config.yaml
rotation_deg: 5
norm_position: "pre"
parallel_block: false
inner_norm: false
layers: 8
init: "torch_default"
orthogonalizer: "newton_schulz_5"
epochs: 101.1
Rows from block 2 of a small image classifier, named by matrix and row number. Rows with one number belong to one neuron. Each number is 50 + 15 x the weight over its row's rms, rounded and kept within 0 to 99. All counts start at 0.
Before each neuron's rows are labels from the 100 images, of 14848, where the neuron reaches its highest value: "lies over" is the class under the peak; "responds to" is what is common among them. Only what is clearly more common there than usual is listed. The data: simulated stained blood smears.
# fc1: MLP up (model.blocks.2.mlp.fc1.weight, 1280x320), inputs 214-319
# fc2: MLP down (model.blocks.2.mlp.fc2.weight, 320x1280, transposed), outputs 214-319

lies over: nucleus
responds to: lobed nucleus
fc1.738:57 42 33 65 16 43 53 21 67 47 48 26 72 51 39 66 29 70 50 15 55 65 66 28 39 60 52 47 60 29 44 47 61 64 61 76 48 49 52 43 36 59 62 70 29 40 50 68 31 62 64 00 55 69 62 78 46 39 82 44 54 57 62 70 54 56 47 56 60 43 68 73 54 37 49 50 24 41 40 49 43 64 56 32 40 64 48 55 72 50 40 37 45 39 54 57 48 47 23 68 50 39 52 50 52 49
fc2.738:29 39 57 38 54 75 56 31 40 52 47 45 46 61 70 55 54 54 45 73 54 46 57 62 56 59 25 68 48 53 53 64 80 69 10 23 41 60 28 00 64 48 19 55 44 53 47 24 66 75 44 23 49 55 60 52 43 35 43 56 43 63 45 22 51 57 40 43 38 48 72 65 87 38 65 64 53 51 41 56 14 20 71 63 61 46 48 46 17 06 57 57 77 32 24 28 70 46 54 63 52 31 43 48 53 88

lies over: small cell
responds to: teardrops
fc1.439:54 19 48 60 57 48 64 49 40 59 56 40 34 38 60 43 55 37 63 54 49 57 52 40 30 60 40 31 48 42 39 42 41 48 57 47 76 27 29 58 40 48 43 36 94 68 40 51 29 34 26 19 46 67 53 29 34 53 40 63 40 34 19 56 72 35 59 67 47 51 16 69 68 55 56 72 42 70 46 45 83 35 49 55 41 39 33 51 32 29 42 34 67 44 46 44 58 25 50 53 88 28 52 57 45 52
fc2.439:62 85 41 42 49 65 76 55 28 57 45 69 54 44 42 57 62 51 51 50 36 57 36 25 50 63 34 59 36 77 53 53 39 43 41 86 34 52 55 64 59 18 49 40 52 39 54 41 48 41 59 64 52 52 35 50 51 57 39 64 80 79 69 51 55 63 67 39 40 28 62 40 31 22 32 50 42 43 68 54 38 40 88 37 39 37 63 62 62 51 74 49 39 70 34 61 52 58 73 64 16 48 31 56 55 45

lies over: large cell
responds to: crowded; discs; band-shaped nucleus
fc1.409:41 33 41 33 50 62 58 73 31 47 53 69 63 56 31 51 62 75 46 43 58 47 52 67 69 44 26 36 53 59 42 50 32 57 00 64 72 73 51 71 34 45 39 49 74 57 20 46 40 70 61 26 55 22 37 36 58 47 53 81 69 27 79 63 22 32 36 64 71 32 49 91 43 20 52 57 59 49 46 67 62 40 35 50 48 75 39 40 53 38 61 40 31 43 60 29 61 43 15 55 42 58 51 65 39 46
fc2.409:59 52 83 34 40 70 52 58 62 59 50 37 61 27 69 40 51 33 37 66 36 59 39 42 15 46 47 64 47 44 72 70 39 71 80 68 37 25 42 59 75 31 75 62 19 44 40 55 81 53 26 61 56 56 41 50 44 71 56 10 41 47 75 63 69 50 70 33 42 99 36 47 32 48 62 28 35 58 43 43 65 42 39 41 54 46 29 67 62 27 34 55 56 38 52 46 33 48 60 57 55 37 83 17 51 55

lies over: nucleus
responds to: lobed nucleus; small spheres
fc1.624:41 66 58 40 58 38 45 38 64 57 61 71 62 53 66 71 28 66 15 62 53 61 21 79 25 67 63 64 52 19 39 53 63 37 63 53 54 19 70 58 42 61 31 70 69 44 50 28 38 21 27 30 48 90 58 47 37 37 69 47 59 38 33 37 57 42 56 70 32 62 59 62 54 40 69 34 44 40 37 73 31 52 58 22 40 61 92 49 55 49 65 60 67 47 81 50 37 57 21 48 38 45 45 44 28 56
fc2.624:64 29 57 57 49 68 46 95 45 48 35 32 34 55 29 41 40 36 54 37 48 49 57 44 46 41 55 53 72 48 58 52 65 41 53 48 55 38 35 00 60 28 34 59 52 53 52 72 59 70 56 00 86 38 52 52 41 38 61 51 66 56 47 37 48 56 50 47 49 58 66 72 60 50 42 42 55 73 75 38 71 37 55 65 51 39 58 47 26 57 48 49 60 52 44 67 50 45 67 67 50 38 67 44 71 82

lies over: large cell
responds to: dark grains; ovals
fc1.202:84 75 37 35 46 57 22 66 55 43 48 56 45 60 26 29 31 39 68 26 49 33 53 51 72 41 36 53 42 30 67 58 23 44 34 69 53 70 37 84 61 69 69 92 51 43 47 21 61 25 38 63 77 45 50 36 26 55 68 48 33 63 41 57 51 27 27 38 69 33 32 69 40 38 72 49 76 37 58 41 49 52 36 44 61 42 66 17 62 42 30 54 38 46 67 27 63 42 30 38 50 59 33 39 65 51
fc2.202:29 57 53 34 30 42 57 35 47 44 73 51 57 64 55 67 63 56 42 71 52 44 48 57 58 61 48 46 48 23 31 70 67 39 43 33 39 36 83 47 48 36 64 57 74 30 19 81 62 61 44 49 49 45 46 95 35 43 78 94 37 68 71 45 61 65 51 54 84 52 30 28 25 19 25 30 24 81 29 58 56 55 53 49 48 41 47 54 40 50 66 28 56 58 65 61 72 52 52 50 37 53 60 76 59 23

lies over: nucleus
responds to: kidney-shaped nucleus; round nucleus
fc1.187:55 52 72 47 47 43 29 45 62 40 46 24 61 53 34 52 24 71 54 09 62 46 42 63 23 20 38 71 52 58 48 54 40 63 33 36 63 96 42 35 58 46 38 60 52 38 38 33 61 42 33 00 38 43 55 41 38 46 49 36 25 61 43 79 40 68 51 34 33 61 35 61 43 62 77 43 56 53 42 43 43 37 37 66 49 90 66 54 36 64 50 49 27 65 38 41 69 47 57 47 43 49 47 40 59 70
fc2.187:40 63 44 41 47 57 58 99 29 53 59 35 56 36 49 62 58 40 14 51 41 39 77 64 49 53 37 56 49 44 85 49 57 66 63 33 75 36 50 46 79 45 41 73 35 59 59 17 51 36 50 36 47 39 23 45 40 70 70 18 62 43 49 28 61 43 63 29 37 84 83 44 59 51 43 67 45 73 31 56 39 64 83 49 57 44 56 30 78 66 31 60 56 70 69 31 69 41 70 71 45 60 59 46 25 69

lies over: nucleus
responds to: lobed nucleus
fc1.376:52 32 34 53 32 59 47 55 63 53 49 42 25 50 61 46 25 51 42 43 61 66 56 68 16 29 83 43 35 55 66 84 64 14 59 43 78 65 52 53 49 79 48 55 81 63 29 93 68 70 73 01 72 43 61 25 23 19 66 63 32 75 25 81 43 74 44 59 49 36 55 13 56 60 31 63 67 64 36 50 79 63 53 60 62 37 54 45 49 48 42 45 52 55 47 85 22 44 42 50 41 29 62 67 52 39
fc2.376:87 59 48 47 60 79 47 29 61 49 37 42 48 19 58 62 43 45 80 60 41 51 57 56 30 67 23 31 40 54 78 52 49 43 42 45 51 48 63 58 26 32 52 48 35 47 55 31 66 39 36 82 06 64 52 38 58 18 56 26 48 64 57 81 48 59 30 56 49 36 41 58 55 61 62 43 44 65 60 54 13 40 73 40 39 44 38 63 58 26 47 84 34 62 61 24 43 61 39 54 39 43 56 22 56 69

lies over: nucleus
responds to: band-shaped nucleus
fc1.87:70 76 35 52 48 44 49 37 57 56 48 47 56 63 54 49 67 64 66 56 54 39 51 43 42 47 49 37 71 52 55 32 35 42 25 44 85 34 44 54 84 49 49 35 59 45 78 52 00 61 54 57 51 49 63 35 47 66 39 61 38 53 69 48 49 34 47 36 38 51 28 65 55 45 90 74 41 43 48 44 51 29 47 38 45 51 46 77 35 42 22 63 70 60 50 36 17 53 87 38 43 57 33 27 47 24
fc2.87:24 49 29 44 66 45 49 21 64 36 57 39 77 72 50 35 66 37 34 57 49 64 39 69 47 29 67 50 56 40 71 44 44 65 53 68 28 61 35 59 21 62 27 51 64 44 74 47 38 52 33 65 42 40 48 32 44 47 40 63 38 30 24 65 70 52 27 40 55 35 38 27 34 56 30 41 58 41 64 39 55 54 39 45 65 58 15 37 53 65 39 51 34 54 34 51 64 58 23 31 84 47 52 43 38 23

lies over: nucleus
responds to: lobed nucleus
fc1.596:34 30 47 42 69 34 51 40 70 60 58 41 62 33 50 63 49 63 62 29 59 43 35 30 61 23 95 27 36 39 44 55 69 21 61 74 46 45 30 72 37 61 46 54 40 29 24 86 45 48 49 61 39 82 66 60 67 46 53 41 42 71 54 67 58 70 63 62 52 40 39 27 42 50 33 77 77 34 40 47 68 37 75 44 38 41 31 27 51 43 41 43 45 59 49 48 44 03 53 65 39 55 57 60 71 38
fc2.596:49 19 52 61 56 58 34 51 34 49 34 43 57 59 34 59 50 58 28 49 33 60 53 32 68 61 50 44 37 59 51 49 66 44 50 60 33 58 69 40 22 42 48 39 23 49 47 40 59 43 67 76 37 51 63 22 48 40 53 43 55 46 40 60 49 48 34 49 60 34 36 50 41 45 45 52 53 59 29 37 47 70 34 62 49 59 37 75 52 01 64 51 22 42 38 48 09 34 57 38 42 78 51 47 64 49

lies over: small cell
responds to: spiky cells
fc1.299:60 52 59 87 28 35 45 60 52 72 43 49 57 54 43 36 44 76 38 61 57 66 48 50 51 37 67 66 61 16 38 22 48 45 44 60 18 59 64 71 35 26 38 67 59 50 48 91 60 76 58 36 36 74 49 51 43 47 21 60 53 56 29 72 55 83 51 53 33 20 66 52 43 74 71 74 63 49 24 51 42 33 46 54 46 62 35 54 39 74 44 26 42 54 29 65 35 44 49 51 55 26 39 53 34 41
fc2.299:62 31 47 46 54 63 37 68 45 32 50 47 47 52 60 44 58 52 59 45 54 34 38 80 59 51 56 20 55 53 40 59 52 65 64 49 63 51 49 19 60 36 57 43 49 54 31 48 47 49 43 46 33 50 42 46 54 71 60 57 47 05 73 13 56 34 40 57 59 36 43 61 59 38 58 40 14 64 44 43 49 95 67 64 53 39 27 72 35 49 38 67 66 56 65 26 49 62 69 39 37 77 66 56 22 36

lies over: nucleus
responds to: round nucleus; discs
fc1.333:55 85 48 08 65 43 28 48 42 61 67 52 59 53 46 62 44 39 43 30 58 57 39 70 46 56 78 43 61 37 47 53 96 29 34 70 83 44 34 42 54 34 31 42 72 44 52 37 65 49 40 39 55 55 27 24 56 39 29 34 59 65 41 59 61 38 69 45 40 48 29 56 54 46 61 65 55 50 38 67 30 47 48 60 52 69 51 51 37 75 71 55 43 56 26 51 47 65 47 52 53 39 29 44 34 74
fc2.333:39 60 46 59 38 52 55 68 55 55 70 50 55 50 46 33 53 48 27 44 41 57 49 53 61 33 31 23 51 41 70 55 99 37 26 45 99 62 57 00 65 67 28 58 71 42 47 69 72 50 59 00 50 39 56 70 63 75 48 80 57 60 62 45 48 38 47 67 49 65 73 73 38 70 53 56 47 63 66 46 43 57 44 44 46 40 49 49 51 97 48 61 47 56 41 43 56 54 47 46 44 60 54 65 39 75